{"model": "sound classifier", "input": "waveform_16khz", "norm": "batchnorm", "widths": [128, 160, 192], "loss": "cross_entropy", "residual_init": "none", "optimizer": "adamw", "beta1": 0.9, "grad_clip": 0.5, "steps": 25700, "epochs": 21.1, "lr_schedule": "linear", "weight_decay": 0.01}
Rows from block 11 of a small sound classifier, named by matrix and row number. Rows with one number belong to one channel. Each number is 500 + 40 x the weight over its row's rms, rounded and kept within 0 to 999. All counts start at 0. Numbers have three digits each.
After each channel's rows are labels from the 100 clips, of 14976, where the channel reaches its highest value: "responds to" is what is common among them. Only what is clearly more common there than usual is listed. The data: single notes of 20 synthesised instruments.
# convs0: first width-5 conv (model.blocks.11.convs.0.weight, 160x160x5, each kernel summed), inputs 80-159
# convs1: second width-5 conv (model.blocks.11.convs.1.weight, 160x160x5, transposed, each kernel summed), outputs 80-159

convs0.81:498384510491483451515536472521481522431461460473434491465411538473514425544476485465450436512479490527459454532480420465490480528496508482495484489485529435523506517495559420528560463534454456507446493448445464499533424489484468460489488473
convs1.81:441531481537474467526520485534552515436554509537492500481443615523509519536536510515480490486490531494560500482498554538497504508483523438454468553492528479498529579480453502556535547516556506501508533456491464539492493442436593462468524551
responds to: octave 6

convs0.111:549452502531530513527488528468553566567493560492546465519532523534467529469472539463535490503504554541511428530505498534542480437535501523457554551553477546477482458515482544499493470521458568512476565497574487444475570454514576539455565511
convs1.111:526482520470475542490470521562446496434492526477431584472456484503536478511461495571498476470450460437478485519524494546494488523531485499580474485469515465428429469524414558499524480552485476486517472459521507575444529510384458509531439511
responds to: decaying tone; thin (high-pass); harpsichord-like

convs0.118:526473463504504489546509490492487477505467500494470499528487454439490481428510529509530463490515460493561516508421491460477431436493553438470444467510452473493495475524509503487444554496534485455491500497444528491524443493461462428533517473
convs1.118:500507469487562516522487510488481534497463555436565528512531516449519461538535507527475494542526518542500532525501440513505474450503478525499477505500502512544512504478530581481427561559416554529559530459494480504527488549524486515393509398
responds to: mains hum; octave 6

convs0.62:542455511481473526463419492530520492468479518492480493435446498479459529516470522478449507442427470515482521469497456475452482525524535521494516456465511516489598537495529493414508453513406418488476526453434508460441437507514490417496498491
convs1.62:485512493494482448547489503468521565438508509499487480537531515478480444450542476481546493522515487522565508501374483521477457486519480464470477502425482470531480478541471422595585458470558501487578555468526499550495514526444422477467523485
responds to: electric piano-like; sine tone

convs0.131:469475545473476480529491486547428510491495494500486537503508419512510487471511497421496505519463537545458519492502409468490475552451468535515526507539484475528492481475464499546445447526478477491512526457494415493493483517581495478447337521
convs1.131:471480432547532537451535485518463511418519460537581527456452513539470532566542482528449493509533404441488507508599567504507516498475507527475492500452499520482520540430503476490463493509536402563467467507568449503491473445498590468487468556
responds to: trumpet-like

convs0.112:483481499528458490476478413530489499474512475534538499440472453497482605513482497476397477465452483494537485403514551424461481459517542556488441482503469527408470464478491452528519441478516467473460536496428503493471480478491514457522474496
convs1.112:474487555536535464490499512471535463505439490453520521531516539423459402455496551502559520569489482487487474487480500536529450482555496530466490546495487464453487485494584503557470508484480538467534458460542510509584522544521398521479590479
responds to: mains hum

convs0.2:515535502546516495487496453518424538552498480465541548410469484450472492525450485587479441554511471504536438519504473513526419506476502472486451521520468493479529497444541451486509479540479484520510475482547442462536460499385514471494449475
convs1.2:499498475451554504510500509555566461484526507534514503392500552586494501486479517495426556409453514491479465481525467463524544558506555508483481477521547482445500519475495496495543464538528557466450515472537488572466501463514548440526549534
responds to: white noise; harpsichord-like

convs0.98:505523536518525543597496566489623527534498554484552476533553564523570500444533532544490466511513554565461481512526481462536451422510516477528482528538482512489499447511566541520478516537532632488564516491520538499567542541513522566511575479
convs1.98:521499519480476513474470519476470488506485518461447537434494480427492501449442460512481432501450470467487438544469488536468471488538504494519549487491505517430450460490436502492405461515487423471514453460598440525458544468450469460493454421
responds to: decaying tone; thin (high-pass); harpsichord-like

convs0.46:453553450558492522501477436508481482510497486503496613482420502459517442469481501509466426507494463453469545513486498499487463516504561496465521490527557475507439506446527499485462531507489467541423468471528482462455541484415505437472475577
convs1.46:502521471514544481530535501526530462540537473496580496451475514563500472556454442474511564558552538484570453525539443447499528503478551506501478554541484556456444483481511568457399542557464498521505504537510449514501539492521547424539508470
responds to: white noise; thin (high-pass)

convs0.119:539488452535503494533533507531518519505470542489527537475514450462500503498446492501442493483433488533557531530507541431493448464561596458477525499492445499419503475522471467441456518485526519466463510454433451505445492541492502462505501506
convs1.119:500505554535568493483554525469557507483489495481535479553515506482457470513469544513457516487475522498461463459453514489541508445538460558472477521505468521431498449455623500478494540521439580470474460449496556540582502590480477476462553503
responds to: mains hum; octave 6

convs0.115:566550528517468575530552536549507469505509465470522514564488488532485598517389492479483557469385506473519462514526498509490551534484477544512435541518487489485478519561514511463468519511484496512530493500473515493489466439473483487534443450
convs1.115:446487363545551448553443457460452559501437433521458516471489465489497531468507485465439459457501536574458500530467502500537487452461476440469449491557465476487529477474480457502471459510482506490433546471485473462454478463469468535466501556
responds to: sine tone; octave 6

convs0.91:462524508466439491478473478494453497452490456481496508407452514482501456431477480538517447526511436460498446514456455551480530490539435482488566435427505481469468490424456461497471464461470427484492486453535441448458545455472439439476513516
convs1.91:522522570507491486455541503484506489496485480511574511562449482468488558594486461474557494600498451457543467479615447530467456485452458540482505493456468508545504449545514521532462543510559477430502497477554468452545568523513482452513484487
responds to: reverberation; text has "room"; text has "reverberant"

convs0.73:536491505524456490501500538517530533512475543489521454483506486493467504511444522464417495438419497546569472514499563429469487477546590503458542482493470518434542478501483510477568495493497491497489537463456551542491450500515500432518511516
convs1.73:490513511559553477498531544491494562485469478451568497545571485460461448529507509543492516537469514533512487476483520496504540468537444522510506535451466522467489490477600497441464504499385542517586514500495512539509471567529460455422518463
responds to: mains hum

convs0.90:505574466499500420489516508476485494518532482479524484467448472498505565479448523527447444518417490524492421495502519548491488535491507475523522490500599438453521523468469432428448493530454508549516518452563427485486562504430488479542459499
convs1.90:576406512576516508521495548471506511569512477494566519490549458510475594537480503550434521495460547508446464495588518488480518444449455500504466484500476453471485399468588450530501459513566524466473507535565503524502470504544454438570489550
responds to: slow attack; bowed string-like; octave 5

convs0.27:484501526417443446448477444468425463483505461486461471515484427475486451484470497466471484444444464493451462449462446476464433491464493477504480440465518447488517479510506457480471510499530446446519490472457520519498480474455448425497421481
convs1.27:554485501555474549496511522449502566467450509505565520509493501441492501558542519550464537538534464519544527474564478478480547550443452529583497538463549557508530544475530538546542484484484476583621524475531480509512419445585488509514483456
responds to: organ-like

convs0.86:515444483459486419472466463509412486495461488464457476457493487454421492505500521515464526503516492462516496447454442439479450499484530533469535484527502476428514492502427467475563435526511437513518475452536553512489431471495512466522476489
convs1.86:498580480547479491483538518531476496519484488498567549546484492473492487555520558529550490561542510489580511434535523525416505500446520540462524553470494500471489552504563550433458532567388495566534518500543423503534557498522482508548453470
responds to: octave 3; square lead

convs0.50:430489490411517491479493437518465483418492480504467491456460490448491489532468525502506527467490493499468484479511483486453522490485472458486486377454513512447461490530507500430424487506521451454478473398445526499458475495445438427520501520
convs1.50:533494531530486426515430499507519491487550505538478534429450482463585548493489477526443477552469436458479428565516491511540433528527483498491508563441499531509507447482460494546497493532450507449454491520556438488544521509510553518504516491
responds to: text has "quiet"; slow attack; string section-like

convs0.65:479479440474531496548469484403491525523568536515434558500537462468558473455567536533499469487552548551376541475489497485489488491501499430544494510531531464545490452498538492504389496527523531494518529538464422524524498490487496539495458515
convs1.65:497503462518481519498480563462476510452449501454550495514572481445497465510500453526526502559512440443540525532555518484458501554485451499579535499458555467484458515507528511517431526458489446567583518484529463478497459488502559460426464421
responds to: thin (high-pass); harpsichord-like

convs0.31:498497562536413545491494500501475498474496495468559504460537468504463472528428468516484523422423437472498499493492513467435532498488483502507447465422482500456480454503450453411532543465492478520472492515475572479418527500530462442553475560
convs1.31:516453418526559436543530515429504571532448506461498506527532451482507480464565506544438497510523581592481503491461505441498496458483422484516447503533476512530510467482543467568517444526475510527599558481460512591517403520507402498429477490
responds to: octave 6; sine tone

convs0.156:489449507479405497453548473534430467468501482452492457488516445523456462532432439495511494525488487463502421443496482513449475480404500503499477489447465465504490506520498449483483499475527390449515510486533448544529526397456467474534351508
convs1.156:502508430544566501553458481501529458483531474492499533491532494441489543525523504512488574485549492526444488503599640529499480463485505533403485474527463505521483536511441485469476504515526466432502471536547467484485467481536526562534524456
responds to: octave 6; trumpet-like

convs0.66:532543513529414514484535517499465530475491509565587545531464460460540565494484482497422446516508491499534545460555436469469475552457470541511505477455546534520552449469552468485558558502504446490494540459488549484525464503485531421453462489
convs1.66:473460470479538446529447508481494511489485509494473466437457480508503458461552554544523496461478537542531488518341455428464547534534516553526515477528542560494533529515490537576553423491546507574529524533492539529452482497497451460544466543
responds to: octave 6; sine tone

convs0.144:513481537494366470473515478466431472534541475470504509475482447514502495478492467473483492476441488475503476351463509453470510525473510550555475537485509492536468494452487490526514441467536457519494524503527522494480553433494558462523371501
convs1.144:515474437542512539436530513500509472453551452521548549481536483519480460542523490598475487473525492499457528486586526457434527482418407488464512498472506540519535533501470496491504505494502465528501429512531438570505403466524488530495470528
responds to: muffled (low-pass); clipping; text has "clipped"

convs0.117:461452475521489517511509484501405498480482497505496500481474423494529491508481481455498489493489505518469555510534392482482486490447458491459477509526439516528497484464465495535458474499485432461448526496495457465505458497500480457526401524
convs1.117:445510470529586484446530498538464486473508476546553495500519522528491516575548451525482501557535362457544492527589574530513499489515550528461522496484505554500542568467481518468515537512526417516499486496554516527529492517514603501507487498
responds to: vibraphone-like; decaying tone; octave 6

convs0.154:482550504445482405486505417500337479475496481527462502523479471485476447496513501444465503494485470482498521465527468477446500537464526530448446485496537497491522511500411459517529484491499414514524501489438555486485492472458475484503419482
convs1.154:509530429580577485440556542498481468504535501540546517550548478529454486554537493562509475507568480489578575505560489435450544511425478545535546520538507568508538508509535545503555537504523424569526479533499518515529427519545527556522441515
responds to: electric piano-like; sine tone

convs0.109:513477557504430564455495503559480465452507458478497516490515490551466509490367490520427505425374429433476401491433484483484480532472498496497543446412525439479514500472536445450513509458471453479502469452476510490492427440499444485500455548
convs1.109:494512401509486403535512488452465607499481497536512510500491429545537602458536445503447466486512514608519492472505477461516515499484475465489442504489472490504518494481498413551545453496541502506501613471516495554507450485498494481468460505
responds to: reverberation; text has "room"; text has "reverberant"; octave 6

convs0.57:496532569486534511470527449582487441477525495535462521485510504513491566468437553452459548446390477507462503500442450463498487551584539515547436455486519516435525533474453475501463413499502435444535486509437559500550510419471467484575495508
convs1.57:474549493493473498531503499487507513459512506551443504559504481519517565518459435438396504519496460479526478508508452511533427435486495499480484494447473444530515475524536429492589546499562524441497541443471531521557503497482518533453484483
responds to: sine tone

convs0.143:428451517477477442519481442421431538493456474448443509504499513461500492464537526461487462480539558539416501498509448519544404443519456543480469482504478437498450460466491483470471469545456477438484530464411501467546436510514488526480483457
convs1.143:565542583527503540495531465491484465475468516472515537571498525430503507576555522481569541564593432424529522492513498551480456510475483577508504543468501525427466502523553562507520536542513467519537469523524516464566551520529547540539493423
responds to: organ-like

convs0.96:439488541415451480489531447560429450435509484519476464522496516520472474470431467482524527443474460468468447487507430515465543531439490540523455434448527446451494531513490474481519500491519411481523486422425579522532478453442434457532457484
convs1.96:464507386570515461520549477478450505538490468499521506572523491490457553569512467532483473525577518530533546502557535490458506458453473487547478514572459554526529502448547480538566494548554526522563534504444535487528498504531548560520443497
responds to: octave 5; oboe-like

convs0.126:538548543513419568516560497547508454497549471487517466553508531593453563512423452473496547486454492437511444490554505504459546560479477566526394532496529505476478529522476495447514503481483483514529478530462520491512493403461498510545473523
convs1.126:477490373524514441581480467450451535529478445484470485482492456493476553477475458466468466481498558592474469511467508493504479417440470454470438489570421518460505467480468482534461455503491484467470550483469454440459514450455494533485494530
responds to: sine tone; octave 6

convs0.72:546421504466586550509468448516490506491449452459504477426477512447516470513516552506472441476578484534460452511467496479516486490504520462483462475527510504543500491461489481479531457539536470464420515510455529457504467429380468495501472555
convs1.72:497528450435476478561474526513590547534529522532450449525522520490539460448449453461418521475462549516513514494444475478536497492533555479527485503568513498488530530518456456528470572482561581431520515490518459545460554519419555510467516525
responds to: sine tone; square lead

convs0.64:450440463437465527476484509513524430469455471447447475456470542441489514481399479536469494507501457429500460540454465511470494491501464508497573436463488484422482503519457491444472502469483470443508453427526562452432491505524447468565531474
convs1.64:498514516505473482488515507498488481510503481500536497444444494489533568531502446533540464591557470420595500497547539569515483480531510480518513521493499556486452512446529554510377551516541487503509516466580478410498546486485504479482545508
responds to: sine tone

convs0.71:514482524518463515474503423499448460528491480514460494526494458488533578499448504472376466447395466472457437469423447482529450511513456529534515526492479403512490469487549474408518480474475486460489479459481498512538495485518466508455425526
convs1.71:506462443512474520440491562460467582518477489473512471493505509493488502524581473549505516448527518516531519503520450424466603547442445512528513513465552550502562542497491524513534516480490512620545532502514538528461411519581543513455478489
responds to: clipping; text has "clipped"

convs0.113:526484503449467520428486494499470459475482479488500504445481457500454530477463467499416514483409476459529491460486562419466450505481508564444486460471458475395512513480424443486504438463523426472465478463502534523456468476530492463504477503
convs1.113:527478549561492521504563510494544480493506490505578513567522513532473493507473555545490464509438505497520523438499526492474520508528465585537478552482501447394499472452648507497446545490484546520513461430496453523532519535508448433484522496
responds to: sine tone; octave 6

convs0.157:525444586450547584489484454571502476463488488483478514428509499490495478498443537525433521486420452487478506518474464451540475513572568491506496441487465502500544514477478444480477456525479466423504489460510491478504447501498442437500495496
convs1.157:498547526447452463523481513454558523522498521526435503553494517488491530508460465461447509489479493496523511463480432511524472490506488558466476524408495445509497478519537385488557558514498549463538536473482502535541543525427558491523523490
responds to: sine tone; mains hum

convs0.32:501460510449482532454507448500488514434495439531451527464428506509518474522415530517469442493471463520475436520515491472515517511481448437496506442434529488511530521482568485465539458538451451483434491446419487529494410459434438471433465524
convs1.32:495534480461502474527506502557571472486565505542369482457463589503478445478502512453442529416498511447470516505377486474514507528507560512452489529541530509558526533494441481497519528487516549433425497480515502484465535460439575502537540526
responds to: reverberation; text has "room"; text has "reverberant"

convs0.105:512459524478454523476485465497462496437463441546507491481453477476474609528459485515443515515473475463531474438532534446449487517501536554535429440454482521420475481511505498464445416460497423460522505420457548490485463515484479434521487480
convs1.105:484496493543583476468489520482523455491500542483441526478508468525496401465519507548518486490420507468513536494467488529508505485603463527488492545471527527403459528485566497606494499502532529546492415466518488533526576523492426491487556542
responds to: reverberation; text has "room"; text has "reverberant"; octave 5

convs0.148:546471511570493476516535459495508519530460500479534566442475482494499518489448508497443435482423508526510464494481548463510427457563530493441468506500414517491518471454525513483482532496490510453398519506446429466511494495460515433487503562
convs1.148:516469514488578515506580536494571457532511515478578460499549526529478472529445497462472538481462518495500437456458491433520552488505515519498451486557479581451527463484532488483489527530489549462481473527456509593518520549500504485514562520
responds to: octave 6; mains hum

convs0.40:519492521455450463469496415492436460445469415430461460509494484487468411465421490492497467475483449487485444446445456452488477472476511488512432492487494459501466512497483476444546504526530409523517497506482560498496551514420448452495434482
convs1.40:523490437515554503508530518469553513551480547491555515553509521410490505571564510587500497504558530531548564509583493435485524472453490466507517516536517544514557525481526510551530532528515581551554511488488555530532415537554549549517480468
responds to: octave 5; clipping; text has "clipped"

convs0.15:514468513543449419550471428486481483470507512501465445499506513482521615496470536490404478475460549529474438511518539455535427475599509545494523498540480509438497514481485518555395407506501525476520561514451463436511504445480506528521513425
convs1.15:482506548519517539532485520461493456410483526496481573470484553464518323498526556459538464521488507463467606484511443480507477489456465480530470534469515455488467500531514445535480511488475512475445461521508437514544477544503454450498534494
responds to: vibraphone-like; organ-like

convs0.103:535455471550506517528524543572481510589516498477541518500487506517495619521446523516449507477480511527490449553530552513508452505444507476474477502522498473449521491481507432470518537488400511466503485545506460509551481446458475533564438501
convs1.103:509437487531531463578433468493506493515508460503453475447485489497482533437501528474442558435551483497412458484458613519515515518517554510481470441498525414520474542503471450532521440490533455444490504493547500497422500484524478533549533556
responds to: octave 5; oboe-like; harpsichord-like

convs0.26:515436484485515439521470451451495530524497516452414503530522527494469499506557546483403535445493545548472551536462482450560506478539554560507478503493479456507503502494519471509485475486459461464495536444383501516550425568510485534544513460
convs1.26:479497562545543562501513551505507518433526510490521482512506519544554419519558497532499464497552424452448602521546487506529487506485480550551471493450538517417504530474536568619460542515537532560464492496484479540542481547526571495426504454
responds to: square lead